{"arch": "transformer", "model": "audio frame classifier", "dataset": "strings of digits, spoken by a formant synthesiser in many voices", "train_examples": 39062, "n_mels": 80, "hop_length": 160, "input": "log_mel", "spec_augment": true, "win_length": 400, "num_classes": 41, "output_stride": 2, "norm": "layernorm", "norm_position": "pre", "activation": "relu", "mlp_ratio": 3, "head_dim": 48, "fused_qkv": false, "bias": "all", "qk_norm": false, "parallel_block": false, "dropout": 0.05, "inner_norm": false, "subsampling": 2, "layers": 14, "width": 256, "positions": "learned", "init": "kaiming_normal", "residual_init": "none", "optimizer": "muon", "muon_scale": "spectral", "lr": 0.011, "momentum": 0.95, "nesterov": true, "orthogonalizer": "polar_express", "adamw_lr_other_params": 0.0024, "grad_clip": 1.0, "sam_rho": 0.1, "steps": 4700, "batch_size": 48, "epochs": 5.8, "lr_schedule": "wsd", "decay_fraction": 0.4, "final_lr_fraction": 0.1, "warmup_steps": 470, "weight_decay": 0.06, "adamw_weight_decay_other_params": 0.01}
Rows from block 11 of a small audio frame classifier, named by matrix and row number. Rows with one number belong to one neuron. Each number is 50 + 10 x the weight over its row's rms, rounded and kept within 0 to 99. All counts start at 0.
Before each neuron's rows are labels from the 100 clips, of 14976, where the neuron reaches its highest value: "strongest on" is what is common among them; "lies over" is the class under the peak. Only what is clearly more common there than usual is listed. The data: strings of digits, spoken by a formant synthesiser in many voices.
# fc1: MLP up (model.blocks.11.mlp.fc1.weight, 768x256), inputs 64-127
# fc2: MLP down (model.blocks.11.mlp.fc2.weight, 256x768, transposed), outputs 64-127

strongest on: "two"; "three"; last digit: two; first digit: three
lies over: /u/
fc1.153:47 45 49 37 54 42 40 42 44 52 59 45 51 51 55 57 47 61 46 38 48 61 73 21 39 44 42 46 62 54 61 37 50 66 42 52 49 57 66 73 58 48 31 64 46 33 40 45 61 59 53 44 65 44 59 47 39 39 47 53 52 40 39 53
fc2.153:68 50 60 55 53 47 70 44 64 39 21 52 59 53 51 45 50 55 58 73 54 67 56 57 72 58 53 36 57 59 65 56 61 60 65 58 53 49 52 59 55 43 59 59 51 59 51 39 51 49 66 54 42 57 41 63 52 45 46 48 74 47 53 48

strongest on: "five"; reverberation; last digit: five; first digit: five
lies over: /aɪ/; /v/
fc1.503:55 59 43 54 52 55 38 60 29 62 61 49 42 54 56 55 64 47 40 67 54 57 43 49 40 44 49 29 54 45 55 56 47 58 53 62 47 52 37 49 45 68 67 49 63 59 53 38 29 44 45 47 44 61 67 51 60 53 71 52 38 35 55 78
fc2.503:45 43 49 50 53 53 50 54 54 47 52 51 43 53 45 45 71 37 41 49 50 63 74 51 47 28 55 59 47 53 65 50 42 57 42 53 40 39 45 50 55 38 53 51 52 58 59 61 49 38 49 41 45 58 49 44 51 37 52 45 41 46 56 57

strongest on: "nine"; reverberation; last digit: nine; first digit: nine
lies over: /aɪ/
fc1.379:50 68 51 43 54 57 29 46 53 49 50 41 53 43 34 27 55 54 34 41 30 66 61 60 58 65 50 61 52 21 51 49 57 54 46 48 52 49 61 69 43 52 63 61 52 66 53 51 36 57 38 58 37 55 47 51 62 29 61 45 64 61 44 35
fc2.379:54 43 47 47 57 38 41 51 66 55 58 58 55 60 61 65 51 58 68 56 60 49 26 72 61 34 55 48 73 57 39 70 56 38 49 49 61 37 40 41 41 50 39 61 45 68 51 35 40 32 48 46 49 45 35 38 34 49 47 53 58 39 50 50

strongest on: "two"; first digit: two; last digit: two
lies over: /t/
fc1.235:39 55 63 43 63 47 51 38 45 60 36 50 55 32 56 64 39 51 58 41 56 47 37 51 42 54 55 46 50 33 56 72 63 45 38 45 47 61 44 61 62 54 42 36 64 53 72 50 48 59 30 29 56 56 47 44 58 50 52 48 47 46 54 71
fc2.235:49 38 56 53 54 47 51 64 52 41 65 60 37 57 33 43 56 58 35 46 42 44 57 43 62 46 43 54 62 56 53 70 52 64 57 58 50 52 51 44 65 67 53 39 54 42 34 67 54 53 57 49 64 56 49 48 73 55 65 48 41 62 45 39

strongest on: "nine"; reverberation; last digit: nine; first digit: nine
lies over: /aɪ/
fc1.114:51 35 55 46 47 26 33 51 50 51 41 56 55 65 55 41 64 53 48 52 58 51 42 57 54 52 48 36 45 37 43 53 53 61 35 50 57 49 57 39 37 64 43 40 53 46 55 36 47 40 74 55 65 50 53 58 46 42 60 61 53 49 50 38
fc2.114:29 43 35 37 43 42 68 48 42 49 43 56 51 56 52 55 42 68 51 51 54 49 47 51 45 50 50 38 51 47 52 48 47 48 49 54 47 47 55 58 32 41 41 46 56 63 47 74 61 46 40 50 44 52 49 54 51 36 52 54 48 52 54 44

strongest on: "nine"; "zero"; white noise; last digit: nine
lies over: /aɪ/; /oʊ/
fc1.226:54 45 50 41 49 33 38 59 39 50 39 45 59 38 53 45 55 56 69 51 39 45 52 33 52 54 38 58 37 45 48 60 42 56 55 49 54 42 65 40 31 47 35 53 43 45 48 44 71 54 52 50 54 48 51 56 49 57 44 50 49 59 59 59
fc2.226:45 54 52 57 51 49 34 46 57 47 41 46 72 33 73 51 44 44 58 38 56 36 53 63 47 53 50 73 51 31 48 43 57 56 56 41 58 32 55 60 52 55 55 51 38 53 47 53 64 43 63 60 63 60 27 40 50 54 42 59 46 56 59 32

strongest on: "five"; last digit: five; number of digits: 5; first digit: five
lies over: /aɪ/
fc1.575:39 55 57 43 61 58 53 59 58 54 39 65 54 57 42 52 57 47 59 47 44 52 50 60 65 43 60 52 63 29 54 44 50 77 55 69 49 45 48 53 38 51 30 48 47 63 61 34 39 26 47 31 46 71 46 50 55 48 50 45 50 36 55 54
fc2.575:43 41 43 44 55 61 42 56 55 51 61 61 34 67 31 49 57 62 49 65 61 54 62 47 46 49 35 54 55 43 58 32 58 38 59 42 53 47 42 31 41 51 40 54 54 52 71 44 33 52 35 70 38 58 49 58 49 55 63 31 52 67 32 48

strongest on: "five"; last digit: five; first digit: five
lies over: /aɪ/
fc1.256:45 59 40 54 46 50 57 45 38 48 53 52 62 43 29 58 60 56 60 61 67 47 59 61 33 35 50 36 56 37 52 56 47 53 39 66 52 49 53 67 57 55 64 68 52 59 37 51 59 62 67 55 43 57 53 43 70 52 48 40 55 51 41 43
fc2.256:55 53 59 61 67 59 53 66 45 54 56 57 43 63 42 52 40 54 60 49 47 51 40 49 56 55 41 51 57 48 64 64 56 42 50 51 36 52 38 39 68 54 55 74 55 65 70 62 53 64 54 45 52 63 41 54 57 41 52 57 59 51 40 51

strongest on: "five"; last digit: five; first digit: five
lies over: /v/
fc1.613:49 48 46 59 41 44 34 34 32 65 39 39 47 51 32 63 64 51 52 70 51 58 44 33 49 60 60 44 35 52 56 53 30 64 38 48 34 51 52 40 51 55 47 48 40 50 40 20 53 52 39 42 51 52 67 54 52 34 44 58 23 53 68 47
fc2.613:57 39 55 50 46 49 61 51 47 61 71 42 41 53 34 50 48 50 37 35 66 56 66 73 59 69 66 56 50 52 54 58 24 43 41 50 47 55 37 59 54 71 46 42 42 59 59 63 57 45 50 59 33 38 24 61 52 54 52 53 47 35 56 35

strongest on: reverberation; number of digits: 2; rumble; first digit: zero
lies over: silence
fc1.725:36 41 58 61 55 42 41 23 67 49 54 57 46 55 58 56 55 49 39 51 50 41 51 36 46 57 61 48 65 49 52 55 42 43 48 48 39 59 48 50 53 42 55 67 49 70 56 38 34 47 45 61 54 45 49 68 65 50 41 59 56 40 46 60
fc2.725:69 42 53 60 42 38 44 49 48 50 55 40 47 44 53 44 40 44 65 69 73 48 52 48 51 55 35 60 44 51 56 49 53 65 72 47 47 29 51 43 62 46 58 69 44 74 33 25 48 47 65 38 49 52 70 47 30 54 51 51 41 43 50 56

strongest on: "two"; last digit: two; clipping
lies over: /u/
fc1.421:56 42 60 64 56 37 64 57 56 62 42 65 54 59 30 60 54 37 47 57 47 42 42 69 48 62 34 44 49 65 46 53 43 44 52 49 64 57 50 67 56 49 41 48 44 67 46 60 47 32 49 54 43 36 49 58 50 31 57 51 57 52 38 58
fc2.421:50 60 49 51 42 50 61 48 42 61 51 29 59 45 42 61 45 51 40 59 50 45 68 38 33 57 50 47 40 63 45 40 66 28 60 36 61 63 60 43 51 38 52 51 57 32 39 34 51 63 52 46 45 65 46 48 59 54 50 44 73 59 66 47

strongest on: reverberation; "five"; last digit: five
lies over: /f/
fc1.602:57 45 43 55 49 36 59 79 37 44 70 64 46 47 46 56 49 75 50 38 56 76 37 61 62 52 32 47 40 31 63 52 52 47 66 43 36 42 33 34 58 54 58 46 51 52 67 46 50 39 42 39 65 69 70 61 49 35 51 45 50 49 39 57
fc2.602:59 53 67 55 46 52 52 49 50 45 35 38 53 49 49 62 36 54 42 54 54 39 54 55 71 54 44 41 54 70 56 35 49 71 63 44 41 63 58 60 50 44 41 50 43 47 48 64 71 47 61 42 30 37 60 41 39 79 66 58 57 46 49 62

strongest on: reverberation; muffled (low-pass); rumble
lies over: silence
fc1.378:63 49 40 51 42 48 33 52 45 46 70 64 49 59 56 54 40 41 40 50 62 54 46 69 51 56 51 44 36 36 52 40 62 40 42 58 51 51 49 47 56 45 45 54 43 33 36 35 56 45 58 57 58 40 51 47 50 48 56 57 54 51 49 53
fc2.378:51 65 35 37 38 59 54 58 60 45 44 29 53 45 30 52 62 43 59 47 44 61 50 57 62 39 47 60 51 56 44 43 41 71 48 60 63 41 30 53 47 65 45 41 52 37 63 54 53 46 40 36 70 58 63 49 67 45 44 43 55 53 48 56

strongest on: "five"; last digit: five; first digit: five
lies over: /aɪ/
fc1.438:47 47 64 40 58 65 44 49 36 45 50 62 46 40 47 52 51 57 55 31 39 49 49 70 55 62 52 52 47 45 39 55 54 63 22 54 46 43 43 59 60 43 34 59 64 62 61 41 40 20 38 85 47 56 56 42 50 25 35 57 53 21 48 57
fc2.438:45 52 60 41 51 50 66 45 53 48 55 67 55 57 62 51 52 59 44 50 68 42 49 65 40 39 43 50 22 68 51 45 47 51 55 33 50 56 50 52 34 45 45 35 46 50 59 43 43 71 55 36 62 47 48 55 52 53 59 36 38 45 44 59

strongest on: "nine"; first digit: nine; last digit: nine
lies over: /aɪ/
fc1.402:58 55 59 50 57 36 38 53 40 42 54 50 54 78 59 45 55 68 63 53 45 50 36 53 50 56 53 52 68 55 54 46 53 58 50 61 32 54 50 46 76 49 46 49 56 62 46 68 20 65 49 65 55 45 40 40 44 53 68 51 49 51 44 42
fc2.402:55 35 66 50 54 54 33 33 54 53 46 39 66 39 64 55 50 50 54 44 58 53 53 29 38 51 43 39 44 45 34 39 53 56 67 38 47 61 40 37 56 58 65 55 56 45 52 20 49 47 71 40 69 47 48 48 60 45 60 48 54 66 63 55

strongest on: "nine"; last digit: nine; first digit: nine
lies over: /aɪ/; /n/
fc1.208:49 37 61 29 42 48 51 24 49 55 58 61 55 35 66 52 45 47 43 34 58 56 53 44 51 60 53 49 51 56 40 49 44 45 43 50 52 54 62 58 60 61 68 53 53 54 62 54 65 54 70 59 61 41 49 56 40 54 26 51 46 65 42 28
fc2.208:42 48 43 58 45 51 49 59 29 71 31 57 67 48 60 53 39 45 55 54 68 55 46 60 61 40 59 58 47 40 46 49 55 60 32 39 58 46 61 64 38 65 37 45 52 38 42 60 52 47 51 65 53 35 48 53 45 44 66 63 40 47 63 64

strongest on: reverberation; "five"; "seven"; last digit: five
lies over: /f/; /v/
fc1.187:65 66 51 46 58 49 49 59 51 39 61 38 64 55 63 41 57 56 47 42 34 62 64 62 58 59 28 33 50 36 46 50 58 29 62 63 49 52 45 40 74 68 42 40 33 49 38 53 36 53 42 54 57 46 55 55 53 60 33 33 48 49 34 40
fc2.187:65 43 46 67 65 50 38 55 50 41 51 67 56 43 64 48 55 38 44 63 49 61 26 60 63 42 38 38 51 63 31 52 55 38 44 54 53 53 64 53 40 49 62 66 52 42 51 45 60 51 42 47 60 44 49 50 61 53 68 63 45 44 49 57

strongest on: "nine"; last digit: nine; number of digits: 5; first digit: nine
lies over: /aɪ/
fc1.398:35 52 41 41 37 39 34 27 67 35 43 36 40 47 29 38 51 51 55 49 36 49 63 65 57 62 61 57 52 50 52 53 34 38 47 59 34 55 45 41 28 49 50 47 51 51 43 32 55 53 53 35 43 59 35 33 63 51 36 50 53 57 64 55
fc2.398:47 44 46 45 38 53 39 43 47 51 45 57 49 48 54 57 48 41 51 48 65 40 56 43 52 42 63 46 47 48 41 54 48 52 36 55 46 42 44 52 67 47 51 37 46 76 47 53 60 60 49 54 41 37 38 67 42 36 49 59 64 42 68 51